config = dict(
    model='class-conditioned image flow-matching model',
    dataset='dead-leaves pictures: piles of overlapping shapes',
    train_examples=72500,
    image_size=32,
    horizontal_flip=True,
    conditioning='class',
    arch='dit',
    objective='flow_matching',
    cond_dim=192,
    targets=['shape'],
    num_classes=20,
    cond_dropout=0.2,
    logit_normal_time=False,
    norm='layernorm',
    activation='gelu_tanh',
    mlp_ratio=3,
    head_dim=64,
    fused_qkv=True,
    qk_norm=True,
    inner_norm=False,
    patch_size=[4, 4],
    layers=8,
    width=192,
    positions='rope',
    optimizer='adamw',
    lr=0.0022,
    beta1=0.9,
    beta2=0.999,
    eps=1e-06,
    steps=13200,
    batch_size=256,
    epochs=46.6,
    lr_schedule='cosine',
    final_lr_fraction=0,
    warmup_steps=660,
    weight_decay=0.05,
)
Rows from block 2, named by matrix and row number. Rows with one number belong to one attention dimension. Each number is 50 + 15 x the weight over its row's rms, rounded and kept within 0 to 99. All counts start at 0. After the name is the row's rms in percent of the matrix's.
# v: attention query, key and value (stacked) (model.blocks.2.attn.qkv.weight, 576x192, the v third), inputs 96-191
# proj: attention output (model.blocks.2.attn.proj.weight, 192x192, transposed), outputs 96-191
v.38 088:46 43 45 51 49 47 57 51 61 27 66 28 57 29 39 22 45 33 55 41 43 35 56 50 35 68 34 46 29 46 48 00 37 58 49 67 57 68 62 78 49 58 43 52 64 51 33 46 44 67 43 57 30 39 39 60 37 40 45 53 69 53 60 34 47 36 61 59 47 28 76 51 53 53 42 44 56 67 42 32 50 69 53 55 34 87 30 46 45 75 52 56 77 47 45 59
proj.38 093:43 49 58 35 57 33 51 47 76 31 62 68 39 46 45 49 13 49 71 59 47 36 69 63 57 33 99 69 56 57 46 44 47 54 64 38 57 35 60 69 30 00 31 52 49 36 71 63 65 64 46 29 34 34 55 57 45 49 50 38 37 58 48 34 41 57 53 44 43 50 11 47 79 51 61 54 50 20 60 56 73 14 69 56 47 60 28 48 40 40 37 40 61 26 59 36
v.39 125:53 47 46 59 41 07 33 43 66 90 44 40 57 28 51 43 42 45 41 54 28 57 43 60 61 43 67 51 31 73 50 67 56 50 49 52 52 46 45 62 41 34 44 28 37 44 73 39 41 37 45 17 42 29 37 61 45 56 67 55 13 49 52 20 45 77 42 72 38 43 59 57 29 44 57 35 43 44 66 47 46 19 57 56 75 70 59 34 56 44 56 48 56 48 55 55
proj.39 123:48 58 48 42 52 68 45 46 26 51 41 56 47 36 52 81 46 43 23 66 69 54 28 63 46 60 48 63 54 34 66 19 49 51 52 44 40 42 55 73 45 99 52 47 70 62 06 34 51 33 56 32 55 49 54 55 63 47 35 40 68 33 47 55 56 29 63 75 42 53 40 42 47 64 60 14 53 47 61 46 30 85 45 55 51 54 33 59 42 60 45 63 40 63 51 43
v.40 092:35 43 67 62 50 43 57 58 52 38 47 37 50 61 40 21 33 57 32 45 42 52 39 58 63 54 69 40 27 40 44 54 47 38 43 24 64 57 45 75 60 39 49 44 46 37 99 41 35 26 51 49 46 41 34 77 42 47 45 54 97 47 56 52 61 50 44 51 41 46 53 36 54 82 56 67 49 64 51 46 69 74 61 55 06 51 63 54 49 24 49 34 73 45 43 45
proj.40 106:56 47 74 40 35 37 51 55 74 66 51 75 27 51 49 55 39 62 61 36 43 51 45 48 51 70 46 52 79 41 55 57 60 34 63 38 39 48 54 99 33 59 37 43 65 55 22 58 53 21 54 47 46 42 51 46 47 74 40 36 17 38 52 69 54 65 67 19 53 41 57 52 53 60 46 38 67 37 73 55 45 35 29 30 33 67 39 68 42 71 45 45 51 51 51 49
v.41 097:60 65 65 46 66 26 67 55 46 53 55 32 29 40 36 61 43 48 35 91 25 70 61 60 69 44 68 52 41 45 37 26 38 44 54 54 54 42 52 44 54 38 52 55 60 28 82 40 37 38 51 30 55 61 43 33 44 52 55 60 99 34 63 77 59 37 60 50 44 51 41 26 49 67 64 70 71 58 38 47 57 83 56 47 17 56 69 48 54 35 46 46 61 48 49 65
proj.41 100:28 63 62 46 43 47 48 68 66 65 64 65 35 75 45 71 24 55 48 36 36 68 55 54 33 77 46 53 82 49 67 58 52 33 58 27 53 68 60 69 46 72 44 45 70 63 37 52 49 39 52 37 72 53 42 75 52 60 33 49 15 54 46 65 43 67 86 10 57 31 71 41 61 60 46 49 69 34 68 60 69 32 17 34 34 40 39 77 49 69 42 59 77 58 60 33
v.42 090:74 50 61 34 46 43 55 51 59 51 45 36 47 63 54 20 80 57 57 62 60 63 76 71 40 28 75 73 46 81 33 72 54 67 48 75 47 33 56 60 49 32 55 40 45 53 23 47 56 63 44 86 58 55 57 46 55 50 67 43 58 36 44 38 56 43 49 23 54 60 14 50 68 56 39 43 39 72 36 53 47 33 36 37 17 26 29 38 51 65 54 50 43 53 41 52
proj.42 081:30 49 41 61 51 75 48 31 45 47 91 55 55 29 39 34 16 60 66 68 39 40 40 46 43 51 41 65 51 20 32 01 46 55 64 33 55 46 38 33 59 57 61 54 47 55 70 58 49 71 48 59 40 62 57 63 56 40 55 56 23 63 47 56 67 54 73 23 49 52 68 40 30 50 54 58 61 55 48 41 47 58 55 57 40 12 37 57 40 25 50 22 64 23 56 51
v.43 104:54 62 62 37 72 49 45 49 47 51 52 41 34 39 28 61 74 54 55 84 40 59 46 43 58 38 56 61 31 45 41 21 41 43 53 54 42 38 40 60 34 45 49 38 52 44 99 48 55 53 48 32 28 54 44 55 34 58 46 62 72 50 61 64 49 47 40 08 51 52 43 38 34 55 43 52 62 33 27 57 35 75 56 51 19 53 61 44 48 24 47 77 35 60 52 27
proj.43 101:20 68 49 27 28 93 50 33 34 69 45 66 45 34 52 77 60 30 46 35 53 60 27 57 39 69 52 55 76 63 68 60 52 38 55 34 39 68 54 75 44 75 41 49 68 67 01 56 44 42 39 36 48 57 45 50 54 49 42 59 37 42 69 50 42 61 75 26 54 44 65 49 74 67 52 28 41 45 59 61 67 34 08 44 55 40 60 72 48 78 41 63 24 45 49 47
v.44 084:53 46 49 57 45 10 26 48 44 89 48 38 46 52 57 46 27 60 74 54 60 48 44 53 47 59 00 53 52 60 62 99 51 45 42 33 53 39 36 54 39 36 40 35 40 42 87 52 55 56 36 77 64 41 55 42 55 54 47 49 17 41 54 67 50 59 50 66 48 63 48 56 33 40 32 46 51 99 35 66 58 58 55 59 93 46 55 56 67 39 36 41 44 58 61 43
proj.44 078:44 60 46 73 68 65 39 52 62 36 23 62 58 83 47 44 52 47 13 54 28 44 74 47 60 71 88 47 35 34 58 66 59 52 46 14 49 52 46 61 56 48 57 38 31 71 16 42 40 42 49 47 26 60 46 56 30 33 31 35 75 39 48 57 81 44 15 77 53 53 37 41 38 57 56 61 36 98 46 51 58 23 45 45 38 60 55 36 57 42 58 44 41 27 63 69
v.45 089:28 39 44 52 38 56 60 57 57 75 53 56 54 45 44 87 19 52 40 50 52 52 30 59 49 48 11 42 43 45 47 99 53 39 49 33 54 47 14 40 55 57 43 31 55 42 68 36 43 48 49 20 51 51 40 57 49 43 39 41 36 47 52 27 49 45 43 69 38 51 38 48 34 47 52 51 65 32 51 30 35 45 51 50 80 55 51 30 54 53 47 42 65 45 55 46
proj.45 080:50 43 37 48 53 26 47 56 35 43 00 33 42 67 53 49 54 65 22 39 24 43 50 44 48 64 61 37 29 79 79 82 55 51 58 55 52 41 58 39 35 72 53 39 46 66 16 45 51 35 43 55 60 60 39 54 36 32 53 48 57 49 48 47 52 38 44 94 49 44 64 46 63 48 48 54 36 59 16 36 52 47 46 31 77 41 65 44 73 57 58 62 47 99 44 48
v.46 081:26 55 57 58 71 69 51 46 43 00 48 56 62 34 36 52 29 41 56 57 45 56 27 55 48 60 06 25 45 07 40 04 46 37 40 33 54 55 47 56 46 69 51 62 55 66 87 54 65 66 44 53 35 53 36 67 44 46 17 55 22 68 53 62 52 52 56 53 38 36 44 65 47 48 63 60 41 56 49 40 38 83 57 67 69 49 53 45 60 42 47 71 85 57 53 54
proj.46 075:54 52 72 47 48 47 43 47 63 58 38 56 32 58 53 54 93 37 51 22 43 61 53 46 62 46 81 36 42 77 70 99 50 45 48 58 60 54 61 75 32 12 53 34 58 43 22 63 49 45 43 49 41 58 46 27 42 53 60 52 85 50 60 52 46 72 42 72 41 58 67 52 68 56 40 52 48 63 61 43 59 14 26 36 54 58 62 49 47 65 32 80 46 40 42 43
v.47 096:73 55 51 50 65 38 57 51 58 67 50 58 43 62 52 50 61 68 60 57 84 53 56 59 54 42 64 70 60 53 64 83 69 50 53 79 60 47 48 46 56 41 50 53 63 48 04 51 45 54 47 53 69 46 58 51 59 49 58 39 99 67 53 35 58 58 49 44 70 67 35 33 47 58 54 36 56 67 49 56 64 59 55 37 16 30 64 55 47 55 61 46 43 47 44 63
proj.47 098:55 35 43 63 50 49 50 46 66 35 62 32 41 42 34 42 47 76 68 46 42 59 54 18 42 46 31 48 63 36 19 65 54 49 51 30 57 67 46 12 65 52 51 70 38 47 96 43 56 67 49 69 47 38 53 65 64 54 56 42 00 49 50 54 52 33 61 00 56 44 75 62 22 46 44 69 53 38 53 43 47 60 78 48 47 53 73 64 33 38 59 26 41 52 54 61
v.48 127:22 05 31 51 14 77 28 33 47 33 47 62 62 68 63 52 42 41 44 13 40 48 22 45 56 73 57 25 43 57 31 47 49 58 35 43 58 47 50 72 46 75 49 42 38 45 68 46 55 39 60 77 41 56 28 55 61 65 45 60 09 59 47 32 43 49 47 53 29 44 28 67 63 56 54 59 22 27 57 56 59 42 38 50 60 43 44 53 53 58 49 71 64 48 53 54
proj.48 121:77 36 39 35 43 41 47 47 39 75 51 37 66 17 58 52 71 59 50 64 54 44 31 52 76 39 30 47 30 62 65 39 62 58 45 74 55 21 52 61 46 28 41 36 58 67 19 61 44 24 32 76 39 50 65 24 59 41 51 44 68 60 29 42 57 37 46 82 40 49 58 37 35 41 42 38 53 46 33 39 13 53 53 49 65 32 29 38 59 54 54 52 44 56 55 49
v.49 104:42 41 27 45 33 94 73 64 44 22 57 71 55 58 33 51 59 51 63 48 41 36 27 25 48 65 35 34 58 42 62 13 34 60 41 17 54 40 51 47 47 72 57 82 58 53 37 42 53 63 46 53 44 59 45 25 54 25 35 43 33 51 42 48 37 54 78 52 58 27 80 53 48 47 48 38 71 21 48 33 51 20 47 46 71 54 43 52 47 76 43 48 44 55 50 43
proj.49 098:56 56 58 29 46 47 44 48 27 57 42 27 46 38 52 32 53 47 56 51 62 44 68 46 56 29 68 30 46 75 73 46 32 65 59 99 46 41 53 48 52 00 48 44 42 44 60 79 58 71 34 41 44 53 45 38 47 52 66 60 74 56 48 39 38 40 32 91 48 63 20 53 69 39 56 81 30 58 51 57 65 44 59 79 73 67 61 37 53 30 52 71 41 46 36 49
v.50 123:61 35 61 66 57 70 39 41 52 26 50 34 43 51 77 56 52 55 44 58 44 47 77 61 37 55 58 52 39 78 47 54 46 54 60 60 54 35 45 55 45 29 45 24 55 55 99 77 53 43 37 35 58 57 69 44 68 50 56 40 32 36 50 40 43 43 53 35 60 60 59 53 50 53 43 49 52 75 47 61 49 70 33 51 69 35 44 54 45 14 48 32 36 55 48 21
proj.50 120:37 53 42 64 53 44 63 42 51 75 53 71 51 27 58 49 54 49 49 60 51 52 42 56 39 58 50 73 52 33 40 44 54 38 51 26 41 40 53 88 60 64 40 52 64 54 20 61 50 52 36 46 31 59 48 38 63 48 55 41 66 68 45 44 75 68 99 41 44 40 46 61 78 53 62 04 55 75 49 62 66 21 40 46 52 33 25 60 56 49 62 56 50 47 56 58
v.51 099:50 54 43 37 61 39 45 34 48 52 44 51 49 49 38 57 79 42 44 62 31 69 44 41 65 21 84 50 33 48 38 47 56 57 51 29 58 45 48 64 46 57 57 21 44 44 76 35 50 49 52 24 34 41 44 43 53 55 72 48 61 52 48 10 34 48 26 25 30 46 48 47 57 41 47 31 22 03 58 58 46 14 47 31 22 57 42 41 59 67 50 59 47 50 43 35
proj.51 096:42 59 51 24 35 78 49 39 10 62 51 34 58 42 54 89 47 48 60 69 57 61 21 53 38 73 20 68 64 42 52 12 48 42 53 82 48 42 39 62 45 81 44 55 68 62 12 42 41 42 60 36 56 72 47 50 72 53 50 44 35 33 53 62 48 44 71 33 43 44 45 36 35 50 46 22 59 28 75 54 18 93 34 56 39 32 30 58 46 61 36 62 48 69 51 45
v.52 074:62 55 56 40 71 50 24 47 40 51 44 63 61 45 64 99 39 44 44 70 49 47 41 43 41 33 46 52 55 28 49 66 48 44 47 58 59 50 45 44 46 62 51 63 60 48 49 55 46 43 56 22 48 57 44 63 62 54 70 42 86 37 38 49 38 63 55 10 54 50 31 48 50 57 55 45 55 16 56 55 65 47 60 53 40 41 70 57 55 55 49 74 33 51 46 50
proj.52 067:50 49 38 45 57 44 52 54 37 60 31 30 51 55 64 76 94 51 43 37 50 65 29 34 46 39 18 51 38 84 63 99 34 42 39 64 53 61 55 21 57 65 55 58 48 57 40 39 44 42 47 52 74 60 58 47 72 48 49 60 43 38 45 39 42 33 61 32 61 35 63 49 59 49 46 30 36 35 46 49 36 67 31 46 60 24 62 54 48 62 41 63 48 87 45 63
v.53 155:32 32 59 48 33 22 60 56 43 99 41 47 59 57 50 42 21 60 43 33 59 51 36 49 31 63 34 47 66 49 44 90 49 46 47 54 56 55 56 50 59 39 56 64 38 35 59 30 50 45 60 43 40 55 41 65 40 56 37 60 79 54 53 62 61 49 21 71 37 48 33 47 45 51 54 85 70 83 71 37 40 69 40 61 41 29 48 55 58 42 65 30 67 50 63 57
proj.53 158:66 23 55 64 51 40 48 55 99 26 60 46 48 89 54 37 69 51 17 24 20 50 77 45 73 56 29 39 39 42 65 84 60 59 56 26 41 50 67 32 41 71 62 29 41 51 51 50 49 45 59 52 60 62 51 49 44 59 44 56 33 32 51 64 57 41 22 63 59 55 70 52 52 55 59 72 39 58 37 47 53 29 49 44 48 45 52 35 56 47 56 28 49 42 66 58
v.54 111:32 14 51 47 46 57 55 44 43 70 50 51 43 66 49 39 32 71 44 22 57 55 51 50 03 71 68 35 42 37 28 29 41 57 59 55 55 49 54 74 52 57 49 49 44 48 60 29 56 34 61 58 47 51 45 58 53 51 50 44 94 50 48 52 65 26 58 59 52 41 36 40 50 61 60 71 52 38 49 52 48 61 28 41 27 52 31 47 50 63 48 29 88 44 53 64
proj.54 103:67 22 70 41 34 67 49 55 62 43 60 35 63 59 58 51 28 53 52 32 21 27 66 46 79 33 36 48 65 36 58 66 66 54 60 48 36 37 45 59 48 53 65 21 63 54 57 62 43 27 60 43 46 52 68 65 32 39 53 70 09 42 31 54 44 45 59 38 54 55 61 45 52 49 50 67 62 25 43 62 39 44 59 53 39 27 12 19 37 42 56 33 78 32 83 53
v.55 074:59 69 50 43 56 33 55 54 45 59 49 45 43 31 42 78 44 37 44 68 44 54 47 76 63 41 62 45 45 46 47 04 35 49 54 40 31 46 51 26 38 31 51 39 45 56 99 48 45 51 48 25 61 55 49 27 57 60 50 51 01 33 43 45 58 43 41 22 47 61 33 50 63 41 57 48 44 40 33 48 52 44 51 52 41 15 67 49 53 34 40 50 65 49 64 31
proj.55 070:43 66 37 43 64 72 39 37 21 46 47 38 55 40 39 80 42 53 44 53 52 68 27 59 33 80 52 42 45 53 63 59 39 32 54 64 46 49 56 59 54 89 55 46 74 51 07 38 37 28 44 27 69 46 56 59 62 54 54 42 91 50 41 46 46 60 44 40 45 50 40 54 48 56 58 31 62 61 63 38 47 52 27 49 44 56 46 63 47 69 61 68 65 63 50 45
v.56 094:59 79 63 36 68 14 54 46 50 99 53 32 49 51 38 46 43 33 50 88 60 49 62 68 43 35 26 83 37 50 59 26 57 52 48 43 49 58 65 11 61 31 50 44 53 51 10 37 40 58 49 55 65 52 55 64 49 29 65 57 43 69 38 49 59 36 60 44 49 63 38 50 61 29 46 55 75 81 39 36 41 49 54 64 21 42 50 54 49 67 56 45 59 44 41 54
proj.56 110:23 68 57 60 85 24 40 62 62 22 60 62 45 58 25 54 20 51 38 45 21 56 75 52 40 52 83 53 54 56 61 40 48 49 62 43 53 51 41 30 49 63 83 64 49 49 58 61 57 60 54 33 53 44 46 55 45 60 34 44 45 65 56 41 45 69 55 46 52 75 40 34 44 65 55 58 53 62 47 54 82 25 43 53 34 14 53 46 39 45 54 32 63 46 45 55
v.57 079:69 54 44 59 21 27 47 54 52 48 54 37 57 72 60 38 80 47 56 56 73 61 65 45 62 66 71 66 51 79 68 71 72 66 54 97 39 59 55 55 54 42 46 46 50 58 09 66 39 66 51 72 71 47 59 60 49 60 74 42 18 68 53 43 54 52 44 36 59 52 29 60 71 62 40 53 31 75 37 50 53 37 56 48 24 34 29 49 53 44 54 61 51 46 45 52
proj.57 080:48 44 11 77 59 50 57 41 48 35 67 54 61 08 27 41 21 57 74 78 51 48 41 60 49 39 50 59 42 30 24 12 57 56 64 15 72 44 40 11 41 40 39 74 40 53 89 38 50 64 50 54 49 27 69 61 58 47 49 43 47 53 60 44 56 40 51 23 52 44 68 55 26 55 50 49 57 45 39 30 43 68 76 62 42 58 51 58 38 31 55 18 53 44 47 58
v.58 104:47 45 43 47 36 69 47 58 33 77 52 61 41 59 80 73 50 55 34 51 48 37 47 65 77 33 84 56 56 44 50 07 47 56 52 16 59 36 56 12 30 15 48 52 46 72 41 46 62 65 48 56 65 60 49 26 68 54 49 56 00 67 46 24 64 37 72 72 55 67 38 73 72 54 45 23 59 32 54 64 48 60 33 50 53 43 32 53 37 56 58 26 65 62 73 34
proj.58 113:64 71 54 37 57 51 49 41 19 60 56 35 71 28 48 54 43 62 22 57 65 28 33 48 31 51 39 54 54 60 33 45 50 48 53 79 38 40 38 50 73 99 56 46 38 43 44 51 28 40 34 57 32 53 51 47 66 41 62 22 88 48 29 44 52 69 61 69 37 51 52 46 30 50 64 54 67 68 58 33 53 34 58 59 52 36 55 64 80 72 60 51 64 72 49 45
v.59 085:52 22 55 46 48 12 09 40 58 64 58 35 50 47 72 40 73 50 45 68 41 50 51 57 34 33 51 63 24 83 52 23 48 51 59 58 55 46 70 61 48 40 43 35 44 57 35 69 54 48 52 68 45 48 46 57 53 47 80 48 28 64 36 51 45 57 49 16 50 53 44 48 57 48 41 47 42 84 52 60 57 28 60 65 60 48 47 55 54 48 48 37 33 43 46 41
proj.59 085:51 69 57 68 68 40 40 52 50 43 73 61 66 44 48 72 21 46 40 73 43 60 66 52 52 35 73 72 68 12 47 11 37 52 34 41 50 43 39 82 55 52 56 48 73 49 42 60 42 52 48 44 38 41 57 51 58 54 19 47 62 54 43 40 65 44 54 34 48 72 25 35 44 64 58 24 62 63 48 53 60 62 41 62 45 00 31 48 38 62 39 36 38 28 38 53
v.60 121:54 36 47 60 17 70 48 62 46 28 46 39 39 56 68 40 32 55 49 49 44 63 53 76 32 66 38 37 43 65 38 97 43 48 45 65 58 33 33 64 46 49 42 41 48 34 99 59 47 21 35 56 57 57 56 41 53 61 55 47 00 21 52 78 56 53 48 35 49 57 32 51 46 58 52 70 47 57 35 66 55 72 39 39 89 35 50 44 52 28 37 59 45 56 63 33
proj.60 120:39 35 15 80 48 57 62 55 43 83 37 68 58 30 58 22 71 42 51 55 53 30 39 73 66 61 53 44 25 46 66 54 43 56 53 18 58 35 60 64 43 50 32 34 28 61 00 48 51 32 42 59 45 45 50 51 34 31 47 63 92 73 46 49 66 50 52 71 51 37 69 47 70 30 54 59 40 76 21 39 48 34 45 36 54 61 38 47 59 31 53 51 37 45 58 60
v.61 076:53 48 46 56 43 29 51 44 56 78 60 37 51 68 77 27 44 60 53 28 53 55 71 55 56 66 53 54 57 77 62 47 60 59 53 54 43 52 59 62 46 27 44 43 41 55 15 64 55 39 56 82 57 47 55 59 66 52 61 51 33 59 51 40 60 47 58 85 47 56 59 59 68 58 43 51 45 88 46 69 58 85 46 45 40 42 62 78 44 57 46 25 45 43 51 59
proj.61 071:46 42 49 70 57 37 42 51 85 27 72 66 61 43 43 34 10 54 28 60 40 55 69 41 53 61 72 69 61 11 14 34 58 49 23 23 65 41 45 54 49 37 46 41 39 47 96 42 45 51 53 54 29 43 58 44 52 44 37 29 52 55 40 60 63 59 32 49 50 44 39 51 19 46 63 65 70 55 39 31 46 15 81 50 36 68 35 46 54 28 72 19 63 18 56 59
v.62 091:54 30 50 47 55 27 52 54 16 39 49 49 59 73 77 51 52 59 36 11 65 55 74 31 33 58 72 53 66 56 71 45 44 52 44 55 51 49 49 51 61 55 47 61 63 64 14 36 43 44 44 56 64 54 61 37 64 53 84 42 42 66 49 41 59 42 69 72 63 56 64 56 94 61 50 67 50 60 59 44 49 62 45 57 63 52 28 56 46 48 50 35 42 46 64 46
proj.62 094:75 32 52 36 72 46 50 48 57 58 57 48 55 78 56 54 57 37 65 57 29 45 55 73 52 58 18 68 24 28 40 61 62 52 66 35 48 45 53 53 60 48 73 35 50 48 90 29 48 34 80 33 65 52 56 70 44 40 46 47 59 35 36 49 40 63 32 10 59 53 28 59 47 48 55 25 60 56 62 56 29 68 64 51 23 81 15 22 65 48 49 41 18 50 68 51
v.63 100:57 10 29 39 30 68 41 52 51 42 42 71 54 89 53 67 50 71 43 29 47 53 31 39 32 60 85 38 68 52 45 66 53 49 48 31 66 50 46 69 46 50 53 70 56 48 39 51 57 41 49 67 42 53 34 30 65 61 46 52 61 72 50 43 52 54 62 27 55 46 58 55 54 67 47 54 61 12 69 57 62 62 35 38 38 55 28 45 64 61 51 37 33 59 49 56
proj.63 107:58 43 43 38 21 63 44 38 29 68 44 33 63 30 48 60 58 66 29 59 56 12 50 41 69 33 08 38 55 59 70 47 38 55 58 86 47 26 44 52 67 64 50 29 61 50 49 70 33 47 37 71 33 66 50 40 56 31 58 48 31 37 36 57 57 21 75 55 53 44 79 55 25 48 57 62 36 41 51 63 29 46 58 74 54 19 46 41 51 54 41 55 38 59 66 62
v.64 083:67 08 26 45 39 45 45 53 51 71 47 59 43 60 76 39 53 58 55 36 66 45 47 47 00 51 73 48 65 77 49 52 35 57 54 24 63 60 54 61 42 47 56 42 52 50 26 39 55 69 43 76 55 50 39 53 65 47 72 47 00 48 49 48 48 50 57 99 60 41 62 55 56 72 45 49 38 55 68 63 57 52 42 44 72 48 35 60 51 67 49 81 56 53 37 49
proj.64 073:67 18 28 35 54 53 51 31 75 45 52 32 67 44 58 34 42 61 42 43 61 41 73 60 96 43 08 53 25 59 81 51 42 45 46 69 34 41 44 24 69 11 60 26 25 54 64 56 46 24 57 53 60 48 56 49 48 65 39 50 86 52 42 64 45 40 33 67 59 63 19 49 64 48 45 84 56 58 53 54 49 68 54 53 55 68 27 40 54 47 64 33 49 42 49 56
v.65 082:27 39 29 45 35 49 47 43 62 59 59 47 55 58 56 73 30 36 63 30 35 49 40 47 75 53 18 59 46 35 32 37 57 50 31 52 56 26 52 41 45 58 51 42 46 51 51 50 59 35 48 56 64 61 36 40 57 62 24 54 99 37 45 36 56 42 49 35 41 39 37 60 46 41 55 58 42 42 46 37 51 48 40 42 00 39 57 38 52 66 57 41 34 48 52 46
proj.65 076:67 50 51 57 56 52 50 58 41 56 57 51 48 50 50 71 36 51 58 72 19 42 22 66 24 65 88 35 56 52 39 67 51 50 65 40 57 48 43 49 63 99 58 73 67 53 60 39 46 77 49 57 34 59 68 54 61 33 71 56 05 51 51 35 51 39 44 34 30 33 34 54 34 41 68 25 53 31 72 54 32 20 59 46 45 19 24 54 50 29 51 53 54 48 59 46
v.66 116:50 81 78 36 81 50 63 59 58 28 42 53 52 64 31 58 74 36 59 60 65 51 65 54 78 39 63 59 53 48 62 75 58 43 46 56 34 48 42 44 54 47 56 45 52 52 31 65 64 48 67 42 48 59 70 43 37 58 39 56 99 69 45 54 62 59 32 01 57 65 24 51 64 55 39 72 34 51 59 51 36 26 68 53 00 47 61 53 50 44 53 41 37 54 49 50
proj.66 116:19 66 49 44 39 60 57 42 53 28 63 56 42 54 39 52 45 57 84 26 43 44 31 38 24 56 37 60 68 50 41 39 48 56 57 39 35 64 59 30 49 84 67 77 62 73 70 53 54 49 33 62 57 73 38 47 61 74 60 46 21 62 70 56 41 70 59 41 34 58 51 43 18 58 49 34 56 45 30 66 68 61 15 65 67 16 61 64 43 67 48 55 44 46 41 41
v.67 085:39 35 32 63 44 40 44 53 44 66 51 39 56 61 57 66 29 42 53 46 53 47 51 70 41 47 00 54 43 47 47 59 47 55 63 57 49 36 43 48 51 28 48 48 56 50 55 54 56 43 53 58 55 53 59 76 48 63 13 41 61 68 52 57 47 53 43 14 47 41 40 58 53 56 36 45 57 83 62 51 45 99 58 60 23 35 68 50 48 56 58 26 33 45 56 56
proj.67 080:59 35 44 31 57 00 52 60 63 84 50 65 59 33 45 61 80 56 72 71 37 48 32 43 43 52 78 72 41 74 18 77 52 55 33 54 63 65 59 63 57 97 45 69 57 54 61 36 47 63 27 69 47 58 45 38 66 53 59 45 38 68 52 49 60 52 50 64 44 43 42 43 09 40 54 33 60 29 80 45 32 12 58 59 58 30 47 49 63 43 43 78 55 54 59 45
v.68 090:59 54 31 60 46 33 66 55 69 31 51 39 51 62 62 69 42 54 47 41 52 47 47 82 82 51 27 53 53 52 61 63 55 57 59 53 53 38 47 25 54 37 43 55 41 62 34 53 49 81 49 37 74 47 65 49 33 54 40 51 66 44 44 68 63 63 57 42 50 90 55 45 48 50 59 50 44 77 67 60 48 30 42 51 35 51 60 52 44 51 60 36 37 45 49 53
proj.68 083:32 48 63 48 67 19 50 55 67 67 59 54 37 43 34 42 46 65 54 29 57 51 22 60 22 55 63 67 46 31 34 82 54 46 65 35 46 44 42 50 57 99 53 59 62 53 68 47 53 72 56 32 42 51 58 25 61 62 49 29 44 54 45 65 57 53 65 49 37 70 71 26 30 48 51 14 45 79 79 44 36 79 42 48 48 46 42 47 44 35 41 62 73 43 53 49
v.69 092:44 45 73 52 60 41 52 50 00 77 52 48 51 52 65 44 41 45 53 58 33 63 50 59 70 45 48 38 45 51 39 25 44 49 47 34 59 55 50 77 51 46 47 48 53 55 26 48 40 71 62 57 31 62 48 65 57 43 39 51 46 52 50 54 33 59 73 63 48 49 95 46 48 65 33 40 42 50 59 38 64 13 47 47 75 83 49 64 45 77 44 31 58 45 51 54
proj.69 083:71 53 67 26 57 40 51 44 51 76 45 36 56 71 51 54 76 32 52 76 54 57 49 46 71 64 63 50 32 41 75 50 48 43 24 81 45 60 27 64 34 00 49 49 44 50 44 64 54 69 38 28 42 56 59 29 48 70 73 57 48 70 66 37 61 33 39 57 60 44 51 45 98 40 31 53 44 56 63 56 30 78 27 39 53 49 39 49 48 40 63 74 37 49 48 60
v.70 094:58 40 79 48 39 44 29 36 77 61 47 48 60 62 24 46 54 69 45 47 88 61 54 59 26 61 36 52 47 44 57 62 55 44 58 76 41 53 45 61 42 69 50 55 37 37 94 53 53 21 39 47 49 18 44 59 39 63 70 44 18 45 54 58 73 46 40 46 46 51 24 54 26 58 63 52 58 53 45 52 40 89 66 56 55 60 43 33 57 33 61 95 48 45 47 46
proj.70 089:22 44 69 29 59 65 41 33 51 29 27 70 62 14 33 46 45 46 38 32 56 45 51 43 59 35 29 30 44 74 35 83 34 64 53 06 58 42 54 28 48 52 54 39 51 44 25 59 45 20 55 53 55 48 61 65 44 44 30 62 62 55 46 81 61 61 51 70 54 65 65 48 22 45 57 75 52 42 39 41 64 44 89 66 58 69 67 43 56 58 53 13 67 37 52 58
v.71 114:52 47 32 57 55 60 39 49 46 42 59 51 49 41 58 40 46 51 50 38 50 51 49 46 50 63 56 50 55 81 55 05 50 58 52 45 53 56 66 55 42 57 51 57 60 51 12 69 44 64 34 58 60 48 61 41 62 41 52 54 00 38 53 41 48 43 70 73 45 46 65 44 64 65 61 30 55 56 49 59 59 71 47 40 65 37 45 58 54 66 44 61 40 53 45 47
proj.71 115:64 55 37 46 31 31 48 64 57 47 49 41 57 75 46 51 26 48 49 50 61 59 65 62 48 53 67 55 45 42 58 67 48 40 52 46 42 58 37 49 54 43 33 36 46 37 63 54 46 43 64 22 51 25 37 46 49 53 32 42 99 35 39 54 61 57 51 68 64 47 50 49 86 50 42 43 47 87 36 50 56 54 52 30 48 91 50 41 46 50 46 18 48 37 61 41
v.72 116:55 04 18 52 28 36 45 55 56 66 48 63 45 68 74 50 46 49 64 34 12 44 39 32 55 72 66 39 57 51 43 50 52 44 42 28 54 52 44 46 48 66 52 54 48 36 15 38 52 25 47 41 54 48 45 42 46 46 47 53 99 34 48 77 56 55 56 70 45 65 53 42 46 46 48 73 42 38 67 53 50 30 39 46 04 69 40 57 55 47 47 34 31 46 49 56
proj.72 113:56 34 39 32 44 49 48 67 55 55 55 44 72 47 58 36 15 64 27 47 24 50 70 71 68 31 46 59 47 32 61 78 40 51 55 72 53 41 32 29 43 53 41 38 54 41 99 56 50 18 49 39 49 60 65 62 41 59 60 56 03 68 40 48 46 45 58 62 56 66 51 46 61 49 62 76 68 37 30 43 51 40 22 52 35 19 28 35 54 67 59 27 51 56 54 39